config.toml
dataset = "scattered letters and digits in many colours"
train_examples = 195000
image_size = 40
loss = "mse"
activation = "gelu"
widths = [64, 128, 256]
attention = false
upsampling = "transposed_conv"
steps = 11800
Rows from block 2, named by matrix and row number. Rows with one number belong to one channel. Each number is 500 + 25 x the weight over its row's rms, rounded and kept within 0 to 999. All counts start at 0. Numbers have three digits each.
# convs0: first 3x3 conv (model.enc.1.0.convs.0.weight, 128x128x3x3), inputs 63-71, a 3x3 kernel for each
# convs1: second 3x3 conv (model.enc.1.0.convs.1.weight, 128x128x3x3, transposed), outputs 63-71, a 3x3 kernel for each
convs0.24:492532550528509551467461461485520507512488478494452491477530499511503524482456488489503527501540529486514479477471529481462516483496503508507487492492469483443475494515480499515447451458482493501482488488490507509478482506530541448478494456472
convs1.24:477465494484480495509494504468479503445489516458474505538496510536508503470485473487489465485468495494458507506515447538461498519468495488498506507496500487461472483511492505469491489466464504489546526498504533490484479518527487502487559526473
convs0.25:505499480494513479502498465532488532493474496527486491525519513505511556457472535543525498529494486514495478530526507537463475491520526557522538525511519516460482472462489476535525464399416514502519488474488500482487524520500539564572504530561
convs1.25:509507551523523529554530516520507511519504472511505531490490524539531522503562545519554509567512459542526483533579571513503573556573524471482508478503483483488504497515509505514517499535551501489499513498500582517503504498503463559522495511520
convs0.26:504515541533484529504463531526494565523501496513498483514514462510507465500481499489500497511515484517515476533520497510507502532471509489504517532521522518482477487521528489503560507481511511490511486486505507494498506487499529482570504457541
convs1.26:507525514505511466541507465533519474509538533464534517514496514509471508503523499493537511502529507481479509473481502446536578488540506516498537471510497492516522441502516459490509508490505524506517524528479500500463516493488516476480506495525
convs0.27:497551540500537522509481506508488525469504509458449478512589528515505502483491495508529490471506484477494466468506485561496527508520517504499514528484511517455472519502510495528532523535483535510505536492500516525526487512480467510486499463464
convs1.27:497507499472459481433471489468472527480505551504444534482495497507541526483520531490448467504449494545481466471530506519536497537550461486515510515544522495515507501474497502465483501478470515448434479486462478492494500529462498514478492490511
convs0.28:479494519492514534448477482467495511460532564495485549467478512446469535444498509513479474483463509508485512492466484518468438549491423482478509486486525518507527488532518507543510513549492512518490513496511521494481494498511467504509521530477
convs1.28:489488479454504498449486497522529479491509456475528498539522495513507492466509526489495494498490510536521526497493473497503490511507524511523453459514478515497450472473482509494508510447483541522505530518500531492489487494519487535513454461485
convs0.29:448488542444490537484498486493520504500506454512487474491498490488518500533502509533502483525516497505516496486521464486514498499531492510502497539497477537480471464484501476507509484460469474504491496514500506510476516510490500510527520529541
convs1.29:503525510498510535466475479515484466514489472520519472485446449508483486528506476516470476505492507517466485509478487512460472476466524492513471481492496525506499566523483573527491545544492515529508491501509496492512479491482501481499509508536
convs0.30:490466499537478484484471529467467528508437529461466485469485479487492479533569487502518517516483542460478493464494484523506493558514487484526498507492510456513499528570495519499500481509511495538495479490465474501474512518506436520532499489491
convs1.30:520514506510510495525506492496519506465534473508483491525431404493476513514468509487514541506542477503516484507534538486491473494488479515528526522509494517502518475483493482529518493472534500528503532472522494471512503493479550529515498538462
convs0.31:476535462515539463511509479466473472498450513500475496528484487506477540486494535517533518462528536486518520523510462523478463523479499532501484514443544503457509514567532527483519510494497502484504516495499533482501497472508506448523466504464
convs1.31:496500503530496477539504444483549459492547471523485493489509532451528512524487514447489455481437480521500467512490489481465529476483510508550531536546534517523500483507488524532494553521529470502502503502466486507489499455519460515511537524539
convs0.32:458511473474497508479480481460503518485491496529510464479514537475514526488536506477521525499475506495486489517503519520494547505498514509509486532537526515516508442466480459545555451504511526504475513493499511473496509478527500469527484447520
convs1.32:517508526535507550514515543519548487521530484478480505499495485498466460520490462518505499478519535499496506526425474478416433492479527493438489509458478534532488505479489477498478484496458541509506508509533521482510486488475455496484506506518
convs0.33:518472512542532471521551526488549532494475557476485466484470477502505509451501493513507468534508485491493508524454463486510436565489506508485510487514480481490519525497465468488493476501503485495524486509494505469484525508492496514490474488493
convs1.33:478462483502491527508494512498489493495494505531507475495481513497504542512550519503473493517486520541518513511507497512599514507568584516485466499509487507465491509524513508561522522492532492524510490520519488508510525519489537493491456504456
convs0.34:465462470500490474518531470506520483493505449495519502518504459503458484521481463488518502501475519497526486492438463484459484538506522508501476540533486522516500506528510489560529494503512517509489481474511473467500507470464524512470493504528
convs1.34:505512526478504519484544517480504533494484496488493519511522513493495519523474480476487461519496524474537598514488511504505510479515517519474535480460527522506491471492527470465499497517551499528492504520495504505498506449476527490480596513489
convs0.35:512503484507520475508517466501533543504538539508527479503491483490478473517523509540516518480488501497491456525489521505486495499540505474497513516512515495506497523490503514470483507475466529504470514493482520505502482465491493519515524517483
convs1.35:522496494522517475516503447498498509496516519466509526484517525525539515481526519557538503468475455422443458509495504496528537483527495472481515483484523501529533515487504506519517454489510467472505521514520533485479530513509519507478565559522
convs0.36:507460484469491510475510531502509465467458476482527519507501498504495511460520477489461496481501511465534530531491527541528520491507452501509500509507501543509511541569508514554568501513530499527514513533511518519488525509482498486475504458499
convs1.36:464507554478507555485549582492500486512504467492530511466568517516548470467489476461489551488533580527534537579460511479443481468517509484473472475494507497514499489466463487476443503466434526499501511492494499490516482489493560558484547483454
convs0.37:497465420461489447463493484495487473525492466530526484471460541496473541504501507486477467528468487531475503462501513500528501489513500475486483505531490505505482509492482496478499501506520486503497513507488505497477492507497498496470485548486
convs1.37:538550507581562486566565514504488470520508492494502485488489548504480511527504469515519481528554487488507497500492503490507502485484500510534536512485512523523528496464521505486509523498529514509537486485537478507540521476501507506504518492480
convs0.38:508471455528507513509544494511535551477494532482377476475461518475497499485497488500482496527477461506491431490492508532557485486501543515511503515501479507512477550507538461491499498482515490497510496501513510526508501527534502452524506527515
convs1.38:509513473471518500463458455475481485440495487473519494503467500503514532473502518511523486519495500490499517514513499544458479586483484541512481489480474446458509491516508501481436504485443487455505525489489511531513531537518494535484478493477
convs0.39:508525523516498472463489473524507480548503480467528510487491468539475443543519478505508463527492473536525486457489471514494474509485499518508466511530472522506491501486483462499519486527541464490493488517516486493539487495498480510529521534545
convs1.39:472481515487481530478489506475478545488467539491475493515543542458491520509469488477456471575486470524492472455483539500516516535518454543538549491489483510508477511482520529503548528563583475514477465502495558519483501482494503499481501514504
convs0.40:531518517506511502500510516505489515481487519468503508501449464537498473544546513473493486486486476453447489480523504471544512524490555521530517501530537484491520498487502486511530488497488514501489511523511513503504505502498534538505512487486
convs1.40:485466491512497478514510532496485498487487492461475532563525501552553500504514505487502537515535500486465465460499500486498548475518519519512503531487471499492503523528492469516488483488478481524517495507507526524468498508480496500476535543510
convs0.41:496555522521521505499496523526512540496469525504483518540506501488496501448435494526501515523443471513481511503496477531524475502546520503542518500506508510502511460503508442464476456458480478478488504479515506499502507499501530508505512498510
convs1.41:490495501474477483460465468475501510482504482488540506531473515485462485479503528520484493485502536503499491514526479489531483492548512504514524473472487476475518571565516525554513527520552481469466495524517485474518508528524508493487482469514
convs0.42:480529511526540497490509459485533514517555531513549522486488496514477438481480433552531472534513484499488513456460485475469471466436422494527504523511489508485478494523476525571502489541526497519516492507500517480470472503512510510512481518541
convs1.42:517519504530543472497521456512487473489468495488441474509487517520498472467454448530534475525534496475490477483456473512508486501521491519518539484499502502499502468518555448457541495447525509517485491515492477507492512520531528520495484480477
convs0.43:466504442461516483491516494466510492464484486473512492512483464506476489507481489510514491517487509492494506534512494517518515491508514480490498476522533489509539480483506508535507470501520482529521475498527495461540519498481517508537492505515
convs1.43:455488506483501554486490520470504530503514508509496537473473492505510506523548552497460495448478509479475517504480495487474514483492470526514516457477535527537551520555502491487470484490482501493512520503466482517502533496530540505493487494529
convs0.44:516530501553502489547522504492456530491467556497466541432443513471455566454438529523529499490519489493517520483478511523486564536477508506498474460503515500500529531508519535534575534506524488479491492511498498499488480490474464528508503535526
convs1.44:506517472502502488485493495519511521545520520542506501474493573473475557471526568509507564497503537511519549478493444430522491467524498539523494509500511442494517517501500482455504491454478543529507552492502534549490500515530487507499506464503
convs0.45:484500522508478513500486539531502534502468506484472487462492480498525529479491471512512499497492475511509511454445501478484516526476438511529496513489488495522518492526499516467472505504501511526503489503478492478491476503487485501517529532504
convs1.45:462500539512466486508489484498487479508501494511500480506510508475529533488460507504532545471459544537459496505504537518536513499575561459480498508493492505521518555562504519583548521530568512519502494495529502475496489496483497518526476491498
convs0.46:488496494488488516486488531479477507496511541438491530521475471509451521491488516498496491483472491514508509510518541530469498520483494535529498536495527537510496521550481516476464475473534503516501500505542491498508529572544565508492545517518
convs1.46:481461497494480534481524545541510504512485528498507541543561489529510478512510517500471489557521482516483461493478499479531523482525554511492512496451504489475503494475498494494544496516528467467500464450483524495481469481479509485469525500488
convs0.47:524481518505506516538542530491496522518523518509514485483471460510476496499479451492498507482532508472475492455465480468494498491481467517505508523505511498519507494523509512535508484538506512477467517472474503467508494484453488548463475528448
convs1.47:441473474480494504494535530512522505494487472476450492505489499503485536492470501484515550501491510467484517570525492528525522471531518488462490488510500469484511517457437480459420494494467493490487520502488480510502496523496504502501529516492
convs0.48:491517537530499512493479509510482453552533477523559513487518550501520526491480511458474479476520523502549536501496517491532522527500501511496503516524512507495505503481485468445485488449509512525525513499494522508475537527483493516488479446477
convs1.48:477500478476484499487511521514490486519493477496503489487486517490482520460470496473460484501464521527563564513511499521510493526470508514475466514544508494479450512500499513509463513481436526488524475495493459464527493517468531500484521500487
convs0.49:500501490500463526505532460494522502521459503543447477476515457480472503493455491495516498473521486530484522494474530483528461419495531526500496520495505500527477502523489497520469505532496495486489512510483487506512511480489516492472516545485
convs1.49:546538504507528492521510519490512494510519535524518529492485512508504512531533512536515506512543548501518517570496533606550533547611554530487506499521521490498509496517483531552484522558514490485492574521500524531543492501520521520510515532537
convs0.50:510512475540536466532522465533518498496472492503476485524474450530494505505501508500531446526526461539520483517493488462480496460474503499485491517498489487455498505539468541496470523443486498486516478493509494506503542482473504405471500460483
convs1.50:502498506479476508465493495486492520462460505476456477504504540496472488500458493477494484514458496476457491504500493480531495468505502452499488458465487502513521454491451497504451486496513503485486542497525524494517511481462511497470559545489
convs0.51:504494471507498486484436478505476489520495488488512508501526501451477485483504525458440461525527483486489485479502523464463483499462532517514519503467485511480514472478473471509479488464503503477483524497506503490478539537552479438475504565490
convs1.51:497519524517541544527540540506502497528491492540510474522552485526521539463507538542484497567469482540555491505521572509489566551508488481470482479501500487496481500516537508525520506509492563510510515514497515514492497510485459489486448481561
convs0.52:504496524533522494543522518515494482505487473475506464508551500480508522532529536481514510528521522495475479512535530515508476502493495474519467491549485504551487503512525555471489484450514489506452481514467449516498479481490513497489491538543
convs1.52:473474491484491523446458535492505527488505509494485506489460494479483518473479487537518530541484486515496522513527498499459500461459517514487505486483504491511518513535483470482442493509496513518518524495488521485496525503539504511525552535499
convs0.53:508504506500507496523472479460489491449494501515492492515506512522502550543486501481514539492503538476550549556538545537593511464597546528531519499545515510518516520472491483543572523567491514483467506527517506502482520517516499555485469475513
convs1.53:489513483496533491467498470538490472543510512521516502501472435508456451484484478478479510446471528503507482476448514442479459496483506491503515476484490468476478505494434467461486497513521505480501493477498520545510502572509530531557496477489
convs0.54:522483486543526511525507518531454491553497473488476505504474509516458513472497499508486480512506517501501478514539503516480519479512480505495508515538503529488521484469481494547489505496550480499512483482495510491492499507483410524505500513522
convs1.54:501509485483504493491496464492507514504487539514513509511568473543506494508483488474503495542495492526519509536539538503499548514519487508472552511528563527513547480490497472447496499492508512487527555512538515501553509540482510484504520501482
convs0.55:547541501492524542551490471457504488488490501525506509533529502494445523516476509516498491507506490476505506509534568501553520515520486500502483496468490492508488461449468463430441495461465479480478487520470480501464526481532447409491515507515
convs1.55:474489490481519496458479454487501528468470507499494497480488517501493512455483493496473452462474518476483488533465422519491466518505476480503510495495502519522523541540530555559523511509473483474517497495512493513493526534512527502474514491518
convs0.56:481514474479540511483513533588595467553596473474522464457490443442511473471493455520513513473495522510466506495507463507488486438516509503519510472504500453492524513490510494489514512497523481509468463491486477505490510432562515488498523492544
convs1.56:468472506461505507457460479510563528476511552475477549526527498490507482494485482531497511549495519552534583530519569541501536544471443515510535507533501468522492485516515463504488521492464539514510527542506527525550479516534510504514499497504
convs0.57:502476472514503514450450481508503478475463476462491502551534480479475462429470474503494484487497503507512481537495506521540496457484478526506500551517512507505518487514503503501509502488504527519507525525510526513510512490515507520521509487513
convs1.57:506520514532506499519462491504496488522517482477498499513531492547529497514484502577530543488496538508486475520501460503487484523516518470477481490478457550491439483502500501538509501507475484476475496477466491465463427503517479505525514466515
convs0.58:507469493495464473489481481466483492445498539446491521480501488436527507485547512417482496469507512477501505527522497508459498495469502527504521512483521495479507484511483483485513476521558526510486492495471535517489510527497506519517465517498
convs1.58:490501546459501513472496491489482489449497489478498525489536502497527505477520510450475516494493503453472481511504520528507510493511474498504508468475492510481499499481511477486494526479483543482474534496455535492485508480492500498511556526512
convs0.59:535547507511495516495509510525513502493499530460467553496527542499445483528483473482483478482539511461513512525512470477502502496457466513500501472475492505512533465468474462491509536506478513512496485528511496513509464461484517490453520479488
convs1.59:499501506524502485498450494459516510492509522554529461523539540534461494513506513506503519486495477513513520512518508512532503506501522447467517499538515518520491520506504566564526548542530512493482520504508449488505509474499488488516494423476
convs0.60:491513532520516515523520484511517510490535526468482501451476504484499486498499477498475496500506512540520519500550544511522487483467453514500493520502529488507505500473501502502511537518532497505479525527495504510477479471460479471453462466486
convs1.60:483495440492520471505486503531528476502511500471470501489461486495498540536513517538467453554467472517512502517525490518505462460456506490501485480545464481507467483553534532548528521480479482495520497489512525475471478505488536531491549542507
convs0.61:463479540498471505522486470533550522490500518474474458475499488453484497487448505476493494502529498519537514548491479528511480519521489508512494523562519484474475463433424519477497488515511512518535529503510509497502471472470533519508517578519
convs1.61:486498510501520507522551535503512530509502519531498502524473517552494463533508467479446442488463511533508510477503514495511508489483496474521550498522516511475495524504522489478458487478484523502516521483530481450512475457450493490466515523505
convs0.62:475496481481483489520482483528483563506472561535508536487509493455488505508472497526500511515489479562524493482475522448513483455497468522527509523485499519495468433510500480482483471503519494515451497485482464495480484529505509476495484511502
convs1.62:487478501483461514473480528506490526517502487479523495457532610452514546484499472537522484525501488531551525544530521552493480502460506492511483528530453505505481472478504499495519497532572485502535495515552542532511519492471485459427469532524
convs0.63:512528483520519478527486434509503496514521498497495478507511546482540529498501512534503512496509497494470513521492511512509492504515466486497543487517515506506495547578533510539553486537509520507499506484513476473486474459455474474460501500477
convs1.63:475498503507500495488504496516528516475501501490510476554535503488486499465502506515539526518488482522491473511520520496496515478466506506478507484447505475483477469448482467497479513471457500536532481482472472479505532523516485494511481467502
convs0.64:497498474512507462483506469467531466437508481461459491547476462528514484488477456455505509488523518499499457512492509543578506487532448462495484483525497481508453452517478492524481507497456502508514495519497484502481436468472469522499524532438
convs1.64:509529501517559475524509480505537504520520507505464484520529515526526482485532489531562514478448439519493464486478489480495492443505506513514511520508505499495498476449493506495504486481527539510533523509510495472492495495496506501483491477486
convs0.65:508509503501473498508502485553508506535513516506481464503489545507481491506474493547500525496496487469523508519484518506455447504446466515508499479482498493512501520454485496446494516470475458477489505482486487480487497430521458488434497528520
convs1.65:482473472505519497491506529530474493495530510471480506491528504521512489507506446470511476521516482496557506502479476495502515499475512523522553510518520480472464486484526514508531540513477525535516535513512540512527490453516523505517599530477
convs0.66:488459521490483494507504506483490483486495525531520537405460493458507479503497456477487507515517478494494529474463463493535513527523509486498495500497486504496504493504526505507475512531485508491515499494491501475479432526506557611526533515490
convs1.66:492467469488469512487468482493483530502509546500521519523527480521554504542565557510496503532584529578535494519518526551515501524524508463509506484519512489540536540538476542532518498554539499477501517495465557549476491486431467466450519510490
convs0.67:500510509483479513490465529484456486464503521493489477493469451494542579490551544507521509496523534506498524524522553488597518478539541497514497474494503479495484495440461484491474467502465530504505543502506509499515465453490503508478540484542
convs1.67:484487532520524517485490530502499483510519503496498485429388498498510532465507481501474525467432475449460484469486508433448514477509529526513511553497482521446468514525492497478495503459470462471497514492528508517509508510512512501491492518492
convs0.68:545523514488518505497511508467461496524506518539507536499510489507530498526506518447479482471526503517554509498467470543464492471499513472478453504489504472473509523487506541469485527477484494519498504513499505482466488501493469481489514534516
convs1.68:480489483491510506480486530514526481515538516455491522487461476501493510479467484497501493464465507510539561507481538499467504500489528514491496519534526487497498478499494491493470492483462507505547481463498487503498466473513476512518519514479
convs0.69:468483467492496484490511474503535510472490498491474488507480481506466504517458490525525453510533474478483483494491510501482513503481458460504503483506528510507495538502507477490472465505479489532519517521520529527521482531507494504507471473489
convs1.69:512484478535510501461450481524494518511487510531509494496506493493497485472454516475530515502505494483463498500487525485495470454505450521506516514476485535525500503493491529511510497530524475497552499484512502484489493485490494517488467509541
convs0.70:514485495504510494544511495515506490494470468520471489485472503468495501472497488520457471502520482480491523486513555464494476460480506485479514506501489503536494504543526535505473475553522496482499506510501494495506509505481482463643523558494
convs1.70:531537517509551536494506498521537501543530522542523515529492495530533517498499544503519500551475488538492506497507493485457509512471477518492508517545516519513516470476499520531516509473491444484493481523493532520500514532504513518466518493512
convs0.71:505488516488475493474468504476474419480509482474510525531530441543473408498485441484505509499525532486496547494483460506500494467504524474489470483485506475497506520526544518497479491506545494522483502525522500506514476443458485474489461499508
convs1.71:528523523520514519530529499507524535469506515499517521537502477546474452528512458458498531484477464490509478467461527496464480486491501533497557515504508541518510444425477477487496481516541508496502479463503509510507509484509527523527506467496
convs0.72:479500515464473465515531478492512501500497466513510506474519520505488490494472502476515488475452464502525450473508513482454532512494537488504476502472531499527502549550477512517518528485458521521503487494478481475511479474448476505530512571500
convs1.72:506495525485477520457545505492512521527519500529494485512497475478525497498526521546569530558469481503482504511511491465475506459435500513493484521503503504526514506492487461480544484465518504518514503502526515474475512499484497490467470436472
convs0.73:495477514468515481459500506485491509501464537496463523501479551528501534531506504522512543488537526494524529477470520501548532518510508477485537479520490507504461527520495472490498509466489488491509495529481496512498477497500499485490488463518
convs1.73:499478490446486505519550518476496501467497518506528472494497484461564542512538567446455502486460483469470483507522474519506480508486504508500516493500482491517500500534491504503496475550497514513506483523532474520535515447471522487482565510540
convs0.74:451485545487489496490528543502476465522522465477502481531513474490530456511489535459496462498463488515479497501512506519518520454540509528495500505509511467462516552521469527492509484454444520512531511522502476514504530546521511503490515450490
convs1.74:468499496497525508463494486502492494490488488494483492491486450488470492479501513474533554481533550502481487513477496479434504506468491467478465490474459495477492561500476521507484494466480507512500513533489566558498513524502514493495461479490
convs0.75:515494456506509474494516485463498478463440459498447436502503478470514491508483486445469479486482497488546492504503535500495515513478455485496529492491495519511488493475521509491511551558514535484520520496509500501508478518534464537487518590530
convs1.75:483495496517552488514540494539546512523515475504493450522489502489481540489504470516510499514511507539543540557530478501521495473513494497501515488473521471511514508466494475507536479511541471484508519483468502522523450476510536508557501442475
convs0.76:489496496515485499498496520532476537568455528527468523552550511550451494517433505524492468515497513504506521488507496547459474531497500487516474520516487515519529553512473497474463499474489471484483491501489462474497491484455482452453460475476
convs1.76:500520483497520497513536487526527496517517511510524499535510531527490498528501482470499513493543467482516509525527501520574491522489513499511516475501540493486519505520495480510505487523485555563502548515488516506493484500503511489531506487513
convs0.77:456481481485511502492502512454509567471518553488524516567473523500476512485534505499470508490521512492528530476501500501515492499500522415491532458492521506499498496472474497472477496487485506480512530502514521510496487491521490505514546513527
convs1.77:497484497529540522531546548492459482501475513493490527500458463503499454477487496454484497467471503466484526423513527471566504467522511498517515523517503540519497489492485499511495501506495548529494501513491507493493499466481486453480479504498
convs0.78:541507506484491489490482499498470501522496494484487520461481501469469490515501467472482482478512531466526513421506536570485481507508461480489506496505504488493496509489513510495510545523513509494497516513488519532505479507472497463511514499504
convs1.78:551555473543524496516487440510507509509489499505516504513515521448492531496483504523493535451470486478501508503478441500508483511529532531502505508491502529510551520508500524543535524520523502510473545529481501507468474524533560542555508470504
convs0.79:499509511516511496508504522466504487473465478492462472443502491500502498514538563500547491541531479576532455500500467484522509490489497537530486508491463520481485520479483506536503530516475493494507494522527456517516476500457488456488465534481
convs1.79:458500501475509505446466473454467467483500506472498520469477483517477521486453495466463511502498498495443463513526540545561510477521496520492472508487463517508493502481462480498442492476445443479478455487498505518484537492473520498479466523509
convs0.80:513498437529525467507517493481486497498545534502488523537508526467440444506480492529510498522516504485526476483501481512435481493496488498511496520488495456465484450490499460479501478507512504493501526491509507517506510500525451465465468483497
convs1.80:498501509485474495513475487499506540512488482549492481531527512505470525510503518491482552502502493484453441496479439497479515501533467510477485472483456512511449531493500521515515483532559505505500479493496449458488466497491482496532436488507
convs0.81:495509448521484479486486512512472524473504555441511544520519450488515504435501499466503480503489517494506514518538495501514554435484470494473470500486524474512501496512480513509468497544486497525492503481515495498526570506519498555502508521514
convs1.81:494530513504490499525505484512456525470499528477501551514474547528512504531571514476503463497494458532533451537555575503528535538542500476485498495500543485519534473479548473516549502489478501517495483538490518488513516467503520461460505503487
convs0.82:475520555480501540519484510458459475472450509489504504498532502469494515526538487514509516483497488482452498477507522442483499527514503455495469491486482512483507539507513526530478480424502510501483512527489512542518522555492548490507467484467
convs1.82:522554512494498495497494465468486465522512508534521529531506478517527474530475501485534516516538534512480457538530500507520501519503518489499514497504520480484500526539485500537540480517509510477457495463483541507521515464478515523435509465496
convs0.83:518476509445488490508516528493483502488481487492513471528535483506492461471508502539511502510504519529512489504501484494519514482518478499532509492510494508507510521515548562536541555536528499516507491493470496488466473511475539526499530536489
convs1.83:529532487543519477526522503472464452508498481527516475497520489505527498509505534558528497490477459504494534491480463486494496523509481502497515502486489496486468516494519489472469455479517518506504548528480490521481483478475445504494504469522
convs0.84:484458452488502476502545532459491484470513516465486491469474469497495499521528522475507483519521477489528511506485488523535512543528523476483473485503502507479499507516528496442481547516501501482482517497486541497491474490520503495495468519498
convs1.84:514495475533501491532512503499492495501505486511504478493438491505522527484488509506522497464485494520493516485485468490486490490484515479472517542510518508477477520498535531537538502528477483447484527523528518515507525510512471490509460476477
convs0.85:509517496475481491487472473497511524507508524486510496512533491458512512450456478505535482475519487458467454507528518522554480485473470475475486481488481494488497475506526500489490543513517530509511529499473524511485503487527474520532516515514
convs1.85:532486487498495526554561525490486492488490485496493478547524509532522547528494557542516507501488479473455515482491515474511498485473496489508492505570509526515501481475493521531533465499510508484484534481477506471453478503509501505515471480516
convs0.86:487502501447491498512468493478533548498524461510506445505472503436524536507508516505466516518512505550534499499565430455512523422498461502517512500513465504523481456483524520503523511501516465474478488481481500488485463491454518481443536470474
convs1.86:517553495506536504525521492530515487510525537488465499468486516499495508518550471558503474510490534495510542565513487557511537526534543487516490470513474504511445495523522509494498490484492516477483570566486508541548533511488469502514495517525
convs0.87:494499523495507482496467509482484477493504509509513544531503468499497465512510498464514514491480484525479443461488475493517529452506526451497474504518507508514497484498455478464476461514558488488512518502494491511518508502524450470484492433474
convs1.87:534497505531484516492531569507496508490504506471510500493466528492484480486508490477506521518555501482492532458470504470452488507481499493436462499460465527500491451485500469508515517539545495527500461484488491507517480479456506486497520543488
convs0.88:462471495504485506480486460492465493499450520533537529510511543470470543517506538533507518506547470531516493516551518466555561480475575492496516520512486517499466540526509546539485559498463504514466482512522505504523474551487500488448479469462
convs1.88:529527486502527542524530515502508480490533543485530524479495513472470512490492484472471507473544526467493508529471465508484471531479464508491478503491480466539528506515471513483442482515442486505507519490451528540507529543476518517471515476510
convs0.89:520507453487509479471507518511456456499502492467502485514480506511540523532515488515468479475530493509526495529508517520527534505502474483501503502533521495500497505515495460498480442539493489486500521506494472519488454480467472500466470447492
convs1.89:467503518523534520536554517521511515495527529517524508515433512521465497525505501546502515469465498490499508472441478430438450502481500490514528516502528512496498521518575532522564502484505474513551500518485529519494574535482510504500497501503
convs0.90:560524463532528467499500466504544546504489512490488513511482516487487513483427481475475526500466487506503470482503495476506457512462444478466521465485468483501476516485521515497507531481476493490476473478456493496462433455520478483511535534486
convs1.90:490473434494465477481490498507517519497544510448534482478499502489499467448485507498503465488479473526445460500488473496510475537473505511512462463501504485474468484505555484513522491492463534508519534513512517482515514479521519525536481464471
convs0.91:491494512472504476510506449480534544487530517435447521497506508458506493474474469491484509475483492508545470476491489536519498524497488505485487504524473488512477546469439485495472476510518484492504482498488477504498493482490497449504528494497
convs1.91:519494511480505481514508495448470518549462523543456475523564533542533502568485495531480441543491494522554515510509511502501556488504484549514536536494503502502462493552534536516518516525500530506495559527503528472491534486465502507472577527490
convs0.92:512487465501526485500549496468452487459476473520478437510469487503503513507530530471474483476484478451475495487530472456542527531538531462479501469509496501475493511529500522553488471485532460494496493513470513524496482534477434516477475489487
convs1.92:505499518503524515486492514483497525543491539535477516462480475462498493493529474538507531511534505526521462453445451494492491509491506511514491499519545483494526478496512521513510505479497518492492507482500468472518532513491501488501524490525
convs0.93:489506487484502538518492495487503487480491503486494484552510461519492443543485426493492492511496462508487484504503507520509490499490481489514481494503480496508469504496510498528534480506456522508481496480467479484499491508515527492469497510458
convs1.93:466485502464508518495522519515509531512501497560527474491453501491470453498531491473488508472494504492513546503521459456511493456471468487468456485479493510476495504485502520523513494507551497528544484511494517502496481475467526547509492498516
convs0.94:518514505511501496523477440507465460496449460504505518473506495513503458522469493503497514516488487535504494542459433534461457527487454492490514506478507502462489505485512502498523552523501483487510485493479495506469463497518543488504544530526
convs1.94:483496517484481474487501485479480568485491558492487530473466473456479490455482471520512489451454487458489512520540503491502502518502487508505490504468487485491494455483506505496520464493512607525467544544505522513523529554528512517474529475454
convs0.95:503516506532502503504495510510495520501473469504489529518496506515466521518476475480491490469484476485476471481507498451447471530531495493492494504524485465434479506513491536531502430448502487506474490491489506495467457453489536581506515582513
convs1.95:484498478476518550525470473543498510552504526551492485496533504542517508516487490498560555566559483543531509516505509486497463473499464487498536477498540508518531520503480527493521521534551527499488518564495533514481486538536458422467483513509
convs0.96:504488501501476469527494500493492503546488479539486454480479474561476474528494514519491494479462497470474490455500532539475519561534521461543512473522514498510531512530481476449476423454526449498496487494495504486473486521538461552537469515542
convs1.96:487509515470497523503538519488496498512483553491469544523520449451522491528476468432464484545491508503498494481486507533533477509508492472512539484502506468474479496503520488480492500524521525521530483502491484515514548516499490484467487522511
convs0.97:524513525512500500443480511536556495519517494515505484507494536522490474480460463503480474499494445520506510494508534490455529513514576516541493516521531509529502499509512517533551444495512473502496509512512479501535487512532516443477538504496
convs1.97:510521498519533499505541518471508468483539517470528476497595532470552565463519462462480498475509495487476527504497520534494508535490507486469494455473480466490463493513473463496439462457480519517500504480503527516502520478478522489479472491494
convs0.98:516497448499501477480503502525510490481514499496510505541538486501426448486456469510456471507489460514493509509472493449429483470478472517489496487532482503511492498538490544522476479511490475479473448474529477518519540490489491550520538451539
convs1.98:520479528547491500487457508507467543532516514523516525486512458471490509448493481475515527509520478507509510509530508504470480482468482521483510487487531542528516505467546474487487485496530433476511459487510517459480536472452538459450512513507
convs0.99:498525504509497527493474501465462437447530485458528547553536522504509536503502546511503454487458463464506510506524508502547588543538538501483502503491487505493492495523546508459485523487494493495468510485468488489479556488519511489504468486490
convs1.99:465471499461519537495503543508477503497505524520547544512457488519480417514474461492485448460484485530522506458458529475485561457444515531516505490511526518535558498516517495528510473515470487515606522481501513513491512517541521492485512499454
convs0.100:485523549496498496467506482449518556511535535531531500472536548529483520513521503522481511526472523507488474577518486541591493510554483546509522514497497487499476500519447491529498502520466495500509483511511517504525552475441481468444519495472
convs1.100:458537491455529527488509494551523473511515502478457535520472532521461520505455518555543493474460463458481510555507479479471494482499485460523508479503482498494451491495532482500526519503496476474496509513512500495493531551557479522533498507493
convs0.101:508533474530541493516494468515492463502493464454480502430506533490496511481472546535518506509519544478479510492474541553534541525497505526525523489538527468509511518524493535567496527482472489483491501491491508485495495484523518507529503473505
convs1.101:498496496493497503465507506483485501518493483485493498508490481489484530470484539498493536459445480479490499455527514481516494496487493488507539479492533469476503476470439481489454485468478557495501501492509528504497534518524517515517491479481
convs0.102:482505485483511465503522497522525510513537533541498522488509533468441445532455501485456486523516507478423502503519487457516521485483474486491524508501484528516504539487494506494508497503495501500513497486511489502487462539554575508511490476524
convs1.102:527506503506522527510509540488473486497512515536533526494475507517497499527564550503537508525572536525468476537564575465519530495500517491530487514588530513551547535539528565513493553522485538498491511503540531559538497482491492468496450494468